From a checkpoint of a small masked image model: moe soft, widths [64, 128].
Rows from block 3 of a small masked image model, named by matrix and row number. Rows with one number within an expert belong to one neuron, the router's apart. Each number is 500 + 40 x the weight over its row's rms, rounded and kept within 0 to 999. All counts start at 0. Numbers have three digits each.
After each expert's rows are labels from the 100 images, of 14976, where the router gives the expert most weight on average: "top examples" is what is common among them. Only what is clearly more common there than usual is listed. The data: dashed paths with two dots that lie on the same path or on different ones. In brackets: how many of the 100, against the usual share in percent.
# router: slot weights (model.blocks.3.mlp.router.weight, 16x64, trained with AdamW), inputs 0-63
# up: expert up (model.blocks.3.mlp.up, 16x16x64), inputs 0-63
# down: expert down (model.blocks.3.mlp.down, 16x64x16, transposed), outputs 0-63

# expert 12
router.12:502526492498517621447467465546499542509483464429517486499483496536477488542557539483507549533617528486471453482525472501512428513453510436536490488461456467543487506411512436509490449488526554
up.0:423587500476577487490463476444533448507483507473481539517532509669502483492484448534514520479484518481472487532509544463434458515493512436511542485524531533520499457519521495586480505457506508
down.0:548554518514436442520501492512483473510530450453536487547475543420474484502506538549491482519530477538522592480544535488492470422404475512455457537496469580397508466484516523559525513531485521
up.1:443466550478471525445466492508494500470515531537472446418505499496492496512524522515519532522518564533470451535453563540392451543517483631441479510544488454514502542536523482509556463441490494
down.1:546499520456453508487417465507412547541470531488462585503485537499472492411475469494522510468486518526489585538435462465511456536553485562513495471529486498532532527482483494622483556478490490
top examples: many distractors (88 vs 50.3); long paths (63 vs 33.7)

# expert 13
router.13:476508512486496497459553493525491433491500476480521473528489427511490432527555568605570447543444464479466443599495517534472464480455429515480511482495482470489463516514480548539443453459515441
up.5:495497532466476471463425489474519480419597530484491441475496548528407560516545524517452508503502538497503497587546563521544507526472488472475505458466570470465531509444501531556563467472457538
down.5:459505503527507464450540529470539500590505519486535478472516461568534549525483579497448438485422462525498499563509462512534444490549558534432492452480502529439451508484551434467513485559454547
up.9:409569495543452484518541491451506553511563506519437484467484462518526499591548485490486494604523575492489453502495523543490466517579498467483470476532520483501493452513481481531494388460513469
down.9:411532519492508571489571485406486526472609543467506521505473466471552474534439437480514549458458492511561479475529480430539507487445539527516504474449489541519514564504475502521533510539449478
top examples: many distractors (93 vs 50.3)

# expert 8
router.8:538463472509495468429563483486586526452506556476484528528473489521567457598519525461436470535485519515516450376489534519544483515534541504549520459563535470525472472530551523515515523458505477
up.0:516511457570433476477474520474491485522491523492476510439528513451487543542487522478484453554496458450430483472495481529588579521376528520522543493517559548475473488518497507446498519474507608
down.0:527562549523528560464481427475545500477507481455510475481447529574468549486499520489523492512396524474536512483539534442483554524481479401502479553549445504579548530516476501497481414514501461
up.2:422532485527570505454520488521516518501503473453457506423486477558458454562556575543464494547491552493450449466486516494482434573615520505509517431518488460545474481511512540488509479466530533
down.2:530539468498496515526474529482492547476506476479502475494509475461499507535388508510551480480523465525549501505512456498652460482427439571452481542468555531458501505541520509473433534468571514
top examples: many distractors (97 vs 50.3)

# expert 6
router.6:483544473475462578465461440557505564534395476488490477500520507541518480544548558456527492529531528508483453544489462517433462519483470465521542506462463459542508506433517419489522397469524517
up.1:472478449506530514527596469493492537509455549480542555527462457506536480565540506548480523507431510486561463592413487459505400477490498516436548541539473492506452462441491537512525482532481488
down.1:497604578529504476474484534458463488496521516452495488601521488527501522500507553467484529451517514523477462445446527561474474490590494522450440498521509461469529467428554553527458543446483444
up.2:509523542494486527436456515550467550434538501540464538455517506451480503475454547490521495475496601521439511567422540568544469526500450511438459507514495457528522508434426514545556451521493526
down.2:507443524445493491481420542497490473533441586536471496521504588505516524423476470464503441475503544498488527552428496487438499483555520590513508458509485538528538522503440523551477443517576485
top examples: many distractors (100 vs 50.3)

# expert 9
router.9:493519537527492420565447435556513545531509527469501477441543521497513505483478553510509498543457544509600446580479486479531409594506468540482525469456551486473498469505459496544474471517553512
up.0:540514573511427518546533483484456516521501548548561529535592523455455589516469498516498494497509443409449492490475451453518536450475485444496571529471457540457511461498498440488529542492505447
down.0:501493507449547509491467494485491541391433531476453528513472418498514435507477462527493513533484558456475568538425587495532444489525479487506510522528519507532565494493411576537520481499500555
up.1:557481497502492509484499502542537515575467532588529563500544497524455592442532467451502511502498416534487568432481440439489505494494530469493556474464532517503547489412490426442504487516497487
down.1:452510533477561475446499460445494531480556508465563447505500508525464415524509492438513489511492506562497550514422536528495449463499554586522542495504454555468546568518427528490573444515497504
top examples: many distractors (93 vs 50.3)

# expert 5
router.5:503510498542531540526483543527504556488549530530537439527455473520475478504518496551462540543548507495528558487539585527538536469527479493408551449496553586575562500494476458552499410488472485
up.0:457467531513494529547461438529515512531556519462530412465546418565471504536515438549468471563511467491506498443485516521506463510468540493567456440572524559574425469488511496523456507478527514
down.0:482409452384521475492480567420474512502540512514450560440518447481551489517485464539517497475508501536587537559509521541540469492536504507520517499449503475472503447564472526513484530509566437
up.1:444520540524476550496479553488502532491538482481533515507509534581518487556442499466508439534514468394441515506502544455499449476549511489553543486507529597494541491502468453495508373457505522
down.1:472553468509533532488470493438546566476496516497518453541453520515545434563401506519552534497479469493522457483455445405575536495496441598453471501496483529511499496457551513540514497548474513
top examples: many distractors (100 vs 50.3); long paths (62 vs 33.7)

# expert 10
router.10:501530514533526463518567539509471543535537536590476487477427501510433507509521552509512550557465511472492451417548547520573514552537453456439440465472540489527546482499466439496510440465509551
up.0:580480501534425550468452507506538597460526514498534538504521553494447532429467515485467527416502486588517485479497456393474479522511526511489572556524501495490485525460450505456484535521511469
down.0:464468467510397518514530555492526486529446470557472458522471491483456500494477472486454557581488526470537416529530491486517538563509538462518486522505576504506476538553499534533533559469481379
up.1:590447497494487544468462503511512490474503494454554492535519528507473579487485508493497565382512455531488515486491409375511470535486509519523585588536490533481498500475487515479489534524472508
down.1:527515514542511509446605506456461519502475529567564474577482555475451484460491455459513465535422474490476514548461567492500459537480489488435442429527524530527496556518536524493412502460516509
top examples: many distractors (99 vs 50.3); long paths (70 vs 33.7)

# expert 4
router.4:477480514512533506453578498468554440429525560471489547503547550478538485532421482411497448524498517536520480503476503513492558442492557527571512539530425490449473496473509566482503564564520541
up.1:520477453509507517542454491494497540496497424511518544507465516510482509459574480513419495494477488514473493399483559587526419562506581538450491436499509463462467470484484543456507583490533547
down.1:540507527553458488497443427476601416457538502492481490471475541512506480462579480527465528464485570483454489454538529514434509520523580481495514536517429512595505467520511469508539460485460531
up.2:547479512523375492486555515530529538459542542504458512574475513398509454471471465484518505476518506498546491483485518595463432496561518478533480547486515463495497558506481492516498458513518391
down.2:456469519436541513461546506477548495491482584571412507450520493533543507515440469477485484469554517577529485549452500514400498557586496550540496473513464451504469477533486522439495500496498455
top examples: short paths (85 vs 33.2)

# expert 11
router.11:479550432488494519570518500533474551556435468492459501452506495482467466498577525539490531541505565497502503526562499526487563562535489487459500461365512468513519530553482424498498439473537538
up.1:547446472516521523547499589465523485556464508504567514459495552479450548511463608527473454428474441523437517475501487506510454532469527440473547522507487437448510536527540465478460501578501524
down.1:534528458452522580587520489456482465445478575501433512439465560468540522474478457503541415478549558480508444526486504526410535506463505509537475541515556528511541482471505530508476566502469478
up.2:545451485492481509472484481529517440449501508469577502556472522497492551497500589504492572417505474601448505441576445486500481540474537488531484524525481476456518573502480488494436551447456537
down.2:513523507565515453503528550478496543506397491529517481487525544510509539391504601466437488471504462447459472471464525528580491497520447529459481472438496528545464523482539497518536463512571549
top examples: many distractors (100 vs 50.3); long paths (77 vs 33.7)

# expert 1
router.1:440536490501528486522466514498420456527555469572476515509490477473525513488571570602556490551467481437447449496560524522506446504492425511456497457453520478537482498531475446508464456441502447
up.1:566491511470512459418449524481495581473505512485562542497507575536455414470505515551423602463459477542541488539502533417527481504505520488499497509543498462491513485441484525453554520481467459
down.1:486544501481503491515497526537529482529529450515486479462557450486491469522515528476426504579543489531468530524564574438541487543473530543496485381515448421552532521500506509467418448496508569
up.5:609520512439484514546487503490520524440507503485554468517506501511541538405481513466506593514448482586459501451535468457483479511532550400439508496473518481478490576477538514488490488520562500
down.5:442466526485566466523529536495557521481441492464477490477575453446493448527516479490425444525572486527452471598525484549534469522498499501530496462527523482511477478495477476494483456503642530
top examples: many distractors (100 vs 50.3); long paths (63 vs 33.7)

# expert 3
router.3:536479463500532471429565529530518471434501515445515438517472477543451460622544549534517461513466446486485473564446509537493427490531476512489478454516576483503494505536533554572514452476501488
up.1:510479498547490507595444534480455507543532497518515477470547530432501452440566543509483567515517450383468537458491470481501512543516510559465491497523485519452477583446482505472480574529552517
down.1:521509438437508486452459589524523490544568489460459505515517510477466573536473587514474466475512409521466535509529469491522402533457485402475469506517517516533523506470510502501463577480463474
up.2:454581497534542546491546508493488475415574500434448513476471495573519486539478422494488481526524507512496506521454531464476559501563507495422553428517519528512519426464513545532581464485472518
down.2:512559435508487478516471478559475530516494408402521460539529536465491497520459554543530515512564422528474475484554474508574500440411400508498500525470545537481477524499500527506537513501498542
top examples: many distractors (91 vs 50.3); long paths (63 vs 33.7)

# expert 14
router.14:495527511517442472542498419567486571574444521503492463480550532510519496486484562512520468535473540513578459599475471497515402593519452540498532477454517476526527469512479462535514509487541478
up.0:456544405422513602568513482533493495479473524448442534554492522491519466494501506532487434501514407498499485542512478537559523484484500507505495511524465518579482415440488564558531478479489484
down.0:526548534540543443503432493506529483499456478426458478520571437474543497517466521529496522476549440532554537514431539528552457549536487456474471498472497506620452485398495516526506492499505482
up.1:457467482445520538477529446502546535518485430551520563537538545501585404501482499483488499476488514539508512567420463531472452503432534544470532536438434447493507529502565516462516549462480496
down.1:547511485550449498560583491527572504489467488495469501526515578473494544487520469521502546519415481530459546506473374494424504473515517559524485490503485522426511477556467509443503453443529520
top examples: many distractors (99 vs 50.3); long paths (61 vs 33.7)

# expert 15
router.15:412542475475466526514530474491502476549497470524475534507524473447533452455574551589507457544464492466483459545517514542433539521495471511462523481464446466483463501544495505516416516472516374
up.0:601486517486365563464498477514500526486529489497547526499502522477469539451494514474474523453477466548508464486476468396511484581487528490519573604535480505453513515464508500467493555507507488
down.0:488560505431521507444522515426491510460507489580492532483550441501526501522568588502495520570465468498499477522536508526542440534473506539519519461438539432556507527486434517466534430453476567
up.1:601479518528406581471507517537487598443518526517531525518515534491441567454506469488425509422491485520519459498489495443493492571532528504522570476504505464539501509466475481475460470540513447
down.1:562583510549479454462541451520494561483528559510521460524508479447491491504453468532460572458544557540517426487517527428484473523463537483486412520533483468459450498465513550460513588500463508
top examples: many distractors (98 vs 50.3)

# expert 7
router.7:538493518536577489563495508477517557468470578493471510480439503518490484496529517548513559488475531438494466441510560501579588546550439478508461443495577453517522572504480481534505466427497503
up.0:520510475489460528492503502517497523505498449501494511504510561420572472498459585469474496503488478492511417574493464560433463559500531507519520529530478350484464515526468545524548546519494441
down.0:510452512451534487467505516497496517501476621535459485463511496522571522504435508430535541452528527532505439497449467470473509563596454589541487485467536439540483492471485515436491531479537472
up.1:473561490538495504449520515513452467534482531479487493497496363492498514512436555559543502505513500488446481448489447583489494492539494435494502456567561522493526468604535464524485440543527495
down.1:487469477477509549439455496496429504600548453534529532518480453455507492497436487522534498470543482525491451502492508532540475489431538505460476517460587518620498525490529448426506555547526479
top examples: many distractors (97 vs 50.3); long paths (68 vs 33.7)